config = dict(
    model='self-supervised image encoder',
    dataset='patchworks of several textures',
    train_examples=72500,
    image_size=32,
    crop_scale_min=0.2,
    horizontal_flip=True,
    rotation_deg=10,
    color_jitter=0.6,
    method='simclr',
    arch='resnet',
    norm='batchnorm',
    activation='silu',
    padding_mode='reflect',
    drop_path=0.05,
    depths=[3, 6, 3],
    kernel_size=3,
    stem='single',
    avg_pool_shortcut=False,
    widths=[48, 96, 192],
    projector_hidden=512,
    projector_out=256,
    projector_hidden_layers=1,
    temperature=0.2,
    init='kaiming_normal',
    residual_init='none',
    optimizer='soap',
    beta2=0.99,
    lr=0.0037,
    beta1=0.95,
    shampoo_beta=0.95,
    eps=1e-08,
    precondition_frequency=25,
    max_precond_dim=512,
    merge_dims=False,
    one_sided=False,
    adamw_lr_other_params=0.0011,
    grad_clip=3.0,
    steps=9500,
    batch_size=256,
    epochs=33.5,
    lr_schedule='wsd',
    decay_fraction=0.3,
    final_lr_fraction=0,
    warmup_steps=470,
    weight_decay=0.4,
    adamw_weight_decay_other_params=0.05,
)
Rows from block 8 of a small self-supervised image encoder, named by matrix and row number. Rows with one number belong to one channel. Each number is 128 + 32 x the weight over its row's rms, rounded and kept within 0 to 255. All counts start at 0.
Before each channel's rows are labels from the 100 images, of 14848, where the channel reaches its highest value: "lies over" is the class under the peak; "responds to" is what is common among them. Only what is clearly more common there than usual is listed. The data: patchworks of several textures. In brackets: how many of the 100.
# convs0: first 3x3 conv (model.blocks.8.convs.0.weight, 96x96x3x3, each kernel summed), inputs 48-95
# convs1: second 3x3 conv (model.blocks.8.convs.1.weight, 96x96x3x3, transposed, each kernel summed), outputs 48-95

lies over: rays (58)
responds to: rays (63); patches: five (60); centre pattern: rays (33)
convs0.60 [156 162 107 196 190 119  19 207  55 122 100 100 111 127  77 104 120 136 116  91 127 104 104 102 111 154 126 124 113 155 165 172 106 164 148 161 107 104 127 137 130  94 103 131 137 154 147 135]
convs1.60 [101 132 148 122 123 168 204 120 128 124 132 103 176 130  93 104 122 117 189  84 165 134  91 137 132 154 110 152 161 131 133 127 134 101  81 134 147 126 140 121 160 210 212 130 157 112 149 229]

lies over: plaid (36)
responds to: black (79); patches: five (59); plaid (44)
convs0.52 [110 160 186 200  81 137 200 121 153 122  96 141 155 165 143 134 147 138 109 147 120 153 163 155 148 160 146 120 121 189 120 116 170 108 113 100 174 168 106  97 115 151 177 106 125 127  96 133]
convs1.52 [127  83 110 110 148 177 124 146 105 119 178 172 122 135 109  69  86 125 164 153 135 161  73 160 132  81 136 165 139  61 127 153 130  99  91 130 111 137 134 121 178 147 112 144  69  78 168 113]

lies over: rings (30)
responds to: black (70); rings (33)
convs0.47 [168  10  91 157 173 165  77 140 151 133 133 147 103  29  85 154 115 151 135  97 178 134 142 104 109 109 126 156 137 164 163 111 131 148  85 174  93  94 131  89 138 123 101 133  91 145 149 153]
convs1.47 [123   2 124 129 129 122  96 112 106 130 106 179 120 143 125 108 123 132 118 146 102 119 192  98 122 136 169 122 155 193 128 142 136 130 134 143 195 171 122 147 143 107 206 126 123 154 131 187]

lies over: rays (38)
responds to: patches: five (62); rays (44)
convs0.46 [166 140 105  79 104 114  89  73  85 117 115 160 111 146 102 128  97  86 177 127 128  98 105 114 129 144 161 126 104 103  37 120 120 172  75 169  90 101 144 106 107 175  51  83 128 147 141 163]
convs1.46 [115 137 146 156 152 163 148 127 160 129 150 135 150 105 115  69 140 148 115 100 131 123  57 145 141 118 114 146 123 130 106 146  93  84  80 129 108 112 123 123 143 157 214 110 104 107 160 168]

lies over: diamond (35)
responds to: diamond (38); plaid (27)
convs0.30 [169 251 127 148  97  99 152 158 132 126 121 122 109  79 119 143 113  92 110 123 103 150 151 114 125 138 102 109 120 131 104 118 103 139  57 133 114 155 130  87 119 101 140 109 124 116 151 165]
convs1.30 [ 87  29 128 142 132 110 122 151 132 135 156 121 139 151 116 142 141 124 111 116 149  92  75  83  97 120 174 114 128 122 106 115 108 139 166 113 109 148 120  91 132 139  97 115 116  80  71 115]

lies over: rays (41)
responds to: black (74); patches: five (58); rays (46); rings (28)
convs0.23 [218 157 152  72 115 100 121  92 100 158 168 130 113 133 133 221  89  86 131 110 111 121 113 131 131 169 123 123 186  96 136 153 143 123  72 116 123  79 125 111 128 118 112 143 143  99 136 133]
convs1.23 [ 86 153 124 127 133 157 191 164  88 127 104 172 122  94  83  65 106 125 139 145 135 111 114 132 133 107 134 159  94 149 127 143 123 120  97 129 108 132 146 139 125 131 192  98  85 157 161 154]

lies over: camouflage (33); labyrinth (26)
responds to: camouflage (37); labyrinth (35)
convs0.73 [ 57  34 116 129  88 105 191 127 121 115 134 161 153 184 163 147 130 149 116 139 139 232 135  90 122 146 199 125 120 131 116 114 151 112 116 111 133  96 111 142 112 112  97 108 177 110 118  71]
convs1.73 [171 185 141 142  89 123 137 140 121 134 119  93 133  56  95 137 133 116 145 171 107   1 148 166  94 119  17 118 124 113 107 147 104 136 132  93 125 163 129 128 144 143 148 123  87 112 132 142]

lies over: speckled (27)
responds to: black (73); speckled (34); cloudy (30)
convs0.72 [138 127 145 111 107 123 157  53  71 107 194 118 104 153  29  90 144 138  63 124 143 114 118 121 122 121 109 145  84 126 103 149 203 151  80 213 119 141 104 150 122 185 121 135 100 108 126 163]
convs1.72 [123 122 170 182 143 117  78 129  93 119 193 127 173 106 182  99 124 110  90 144  88 131 116  88 126 156 198 181 145 129 132 115 158 122  97  85  64 205 128 125  91 242 121 130 140 133 141  71]

lies over: camouflage (70); mosaic (30)
responds to: camouflage (71); black (70); mosaic (36)
convs0.71 [124 152  70 115 103 178 105 116 107 134 114 171 124 156  98 136 124 153 106 113 147 125 157 177 155  84 127 150  95 149 114 135  88 133 117 131  51 154 152 128 160 104 163 104 163  80  76  84]
convs1.71 [172  58 123 114 104  89 114 111 214 121  88 112 104 178 142  82 115 122 102 149 114 106 111 154 132 104 140  96  96 126 108  93 169 182 158 117  78  98  97 154  77 100 108 126 208 108  95  72]

lies over: plain (42)
responds to: white (74); plain (42)
convs0.39 [126 147 167 113 119 194 128  78 163  99 185 107  91 100 194 150 114 135 125 130 154 126  96 176 122 147 131 142 102 143 115  31  79 171 143 135 117 118  88 152 120 150 139 171 108 167 130 133]
convs1.39 [ 81 165  99 137 124 102 215 118 141 138 137 139 141 105 142 151 179 118  74  98 121 127 103 137 161  75 115 112 112 120 163   0 126 117 140 131 124  71 128 117 192 106 184 130 140 140  11 112]

lies over: cloudy (51); marbled (37)
responds to: black (74); cloudy (53); marbled (44)
convs0.80 [109 133  58 139 139 131 123 118 119 144 134 100 154 142  94  89 108 137  84 116 129 117 114 123 127 120 184 131 109 163 175 127 123 126  82 158 169 122 159  66 119  78  88  68 116 123 108 114]
convs1.80 [184  96 116 116  93 125 100 120 212 127 197 130 112 123 119 120 129 109 144 113 141 139 183 190 135 127 119  51 116 122 164 138 122 162 202 143 158 130 141 112 165  90 108 165 179 132 116  80]

lies over: cloudy (44)
responds to: white (78); cloudy (58); rays (28)
convs0.62 [177 194 107 165 134 155 156 129 116 111 152 107 128 185 127 118 115 116 116 141 103 112 149 113 107 135 178 135 133 216 151 116 227 119 112 117 171 132 118 124 131 132 182 131 109 200 134 105]
convs1.62 [146 172  44 134 112  69  80 122  56 139  96 126  93  90 133 102 121 114 116 139  96 128 217 159  81 128 130 105 142 124 137 138 117 146 150  71  91  17 105 128 123  99  92 139 125 132 102 111]

lies over: plaid (44)
responds to: patches: five (52); plaid (51); mosaic (32)
convs0.0 [195 184 187 159 147 164 145 142 124 120 119 152 109  79  83 160 118 144 118 116 170 118 175 160 138  99  80 120 142 152 154 124  59 107 111 157  21 135 122 123 130 125 124 112  87 116 153 163]
convs1.0 [148 175 124 125 116  98 138 128 139 147  93 112 119 116  70 123 111 123 102 153 133  33 164  98 110 127  49 122 118 161 113  99  82 100 140  99  74 102 119 126 126  97 183 132 142 135 127 198]

lies over: labyrinth (28)
responds to: black (71); patches: five (52); labyrinth (35)
convs0.14 [165 121 169 158 186 155 126  95 165 131 127 155  98 173  55 139 117 153 133 154 104 172  94 141 113 122 113 117 112 121 123 121 174 157  80 170 117 131 120  97 147 140 155 104 173  47 180 153]
convs1.14 [147 112 103 110 139 126 178 134 132 134 121  67 150 101 120 110 130 125 103 132 137 157 141 129 125 133 153 123 121 115 151 141 104 138 133 102  96  91 132 135 140 112 117 131 180  28 124 175]

lies over: plain (70)
responds to: white (79); plain (76); black (75); rays (27)
convs0.48 [120 139 161 109 111  85 150 154 116 152 123 140 115  88 178 105 171 108 171 112  30 160  79 157 115 108  78 150 136 146 129  60 176 128 111 135 113 138 134 144 175 120 161 179 121 173 119 115]
convs1.48 [206 156 119 113 126 100 128 149  95 113 112 115 112 168  62 138 111 128 133   0 110 114 137 132 175 161 186 138 144 111 160 156 192 143 139 156 146 134 126 109  46 144 109 126 150 102  96 109]

lies over: bubbly (37); veined (29)
responds to: bubbly (42); veined (36)
convs0.5 [135 168 103 130 112 119 114 111 104 133 101 137 110 152 164 122 124 171 115 129 107 202  67 140 109 132 137 133 133 130  99 127 147 151  94 132 199 167 125 122 143 100 163 132  97 118 128 133]
convs1.5 [122  67 140 135 119  90 136 126  87 139 120  59 123 125 131 138 114 127 107 124 105 116 207 153 146 109 164 124 116 113 134 129 103  92 157  76  94 114 108 142  90  85 125 118 178 182  88 120]

lies over: speckled (35)
responds to: black (78); white (71); patches: five (66); speckled (40)
convs0.24 [187 167 129 113 156 146 138 103 124 116 121 116  87  96 130 144 126 157 127 155 142   0 138  89  90 148 160 139 123 159 153 164 128 127  81 144  94 155 151 117  78 126 166 102 119 135 173 164]
convs1.24 [142 167 139 127 126 101 207 114 122 120 124 143 142   0  59 119 140 114 135 124  94  60 174 130 148 116 114  98 132 146 162 132  79 145 143 141 189 146 109 170 144 111 109 137  87 139 137 116]

lies over: rays (41)
responds to: black (74); rays (45)
convs0.22 [145 216 160 120 121 114 240 168  89 112 124 107 128  73 145 162 129 104 134 153 100 152 155  78 117 134 151 109 145  99 144 115 141 140 121  92  64 134 113 142 141 136 188 139  87 135 126 176]
convs1.22 [120  69 130 113  35 120  42 123 158 126 138 162 122 217 137 120 119 123 132 100 148 100 132 182 162 117  67 117 113 119 113 163 147 117 137  88 201 112 112 130 125 118  79 122 160  84 110  69]

lies over: cloudy (55)
responds to: cloudy (60)
convs0.25 [141 135 105 162 142 148 121 165 142 107  38 120 134 148 127 178  80  89 120 127 125 147 130 144 114 148 136 146  96 153 177 119 144 114  61 137 179 141 168  60 138 120 149  90 119 153 106 144]
convs1.25 [122 149 165 147 111 110 119 118 133 163 114 165  98 113 130  99 169 131  91 110 140 140 145 158 143  63 125 129  95 102 117 120 108 152 136 144 162 115  93 161 149 113 116 176 160 130  97 106]

lies over: dotted (55)
responds to: black (70); patches: five (70); dotted (61)
convs0.11 [176  18 194 101 143 156 104 119 164 138 169 130 117 163  64 157 127 141 102 138 131  57 146 186 108 139  65 127 124 107 137 130 129 154 109 174 160  96 140 116 121 128 147 119 115 172 157 141]
convs1.11 [131   0  99 129  82  79 134 128 103 143 141 203 124  93 143 139 128 125 112 173 140 139 126  71 145 101  32 118 123 105 133 134 115 119 156  71 116 120 123 131 121 105 105 114 114 105 105 118]

lies over: cloudy (34); marbled (25)
responds to: black (81); cloudy (40); marbled (30); bubbly (27)
convs0.53 [125 159 107 144 146  89 101  92  96 153 174 158 140 125 121 102  98 170  82 110 142 132 180 118 114 180 141 133 164 164 154 141 135 105  93 130  73 160  84 121 158 149 155 125 162 101 135 152]
convs1.53 [ 57 107 152 120  95 104 132 136 143 157 102  94 117 144 146 121 217  93 105 101 160 143  57 130 107 103 123  82 111  98 100 101  94 108  60  86 167  94 143 122 137 110 109 108  82 132  91 103]

lies over: camouflage (25)
responds to: black (95); cloudy (38); camouflage (33)
convs0.69 [116 128 148 172  94 103 136 219 118 165 124 158 118 134 118 121 113 128 132 124 117 176 213 155 136 179 162 114 135 202 172 117 157 108  83 143 162 125 112 172 117 110 127 158 102 123 101  84]
convs1.69 [167 121  85 129 138 157 126 101  94 150  81 126  72 153 112 138  64 103  77 121 171 106  86 137 107  89 115 160 165 153 137 106 115 169 110 155 149 118 141 128 130 120 128 157 200  88 133 108]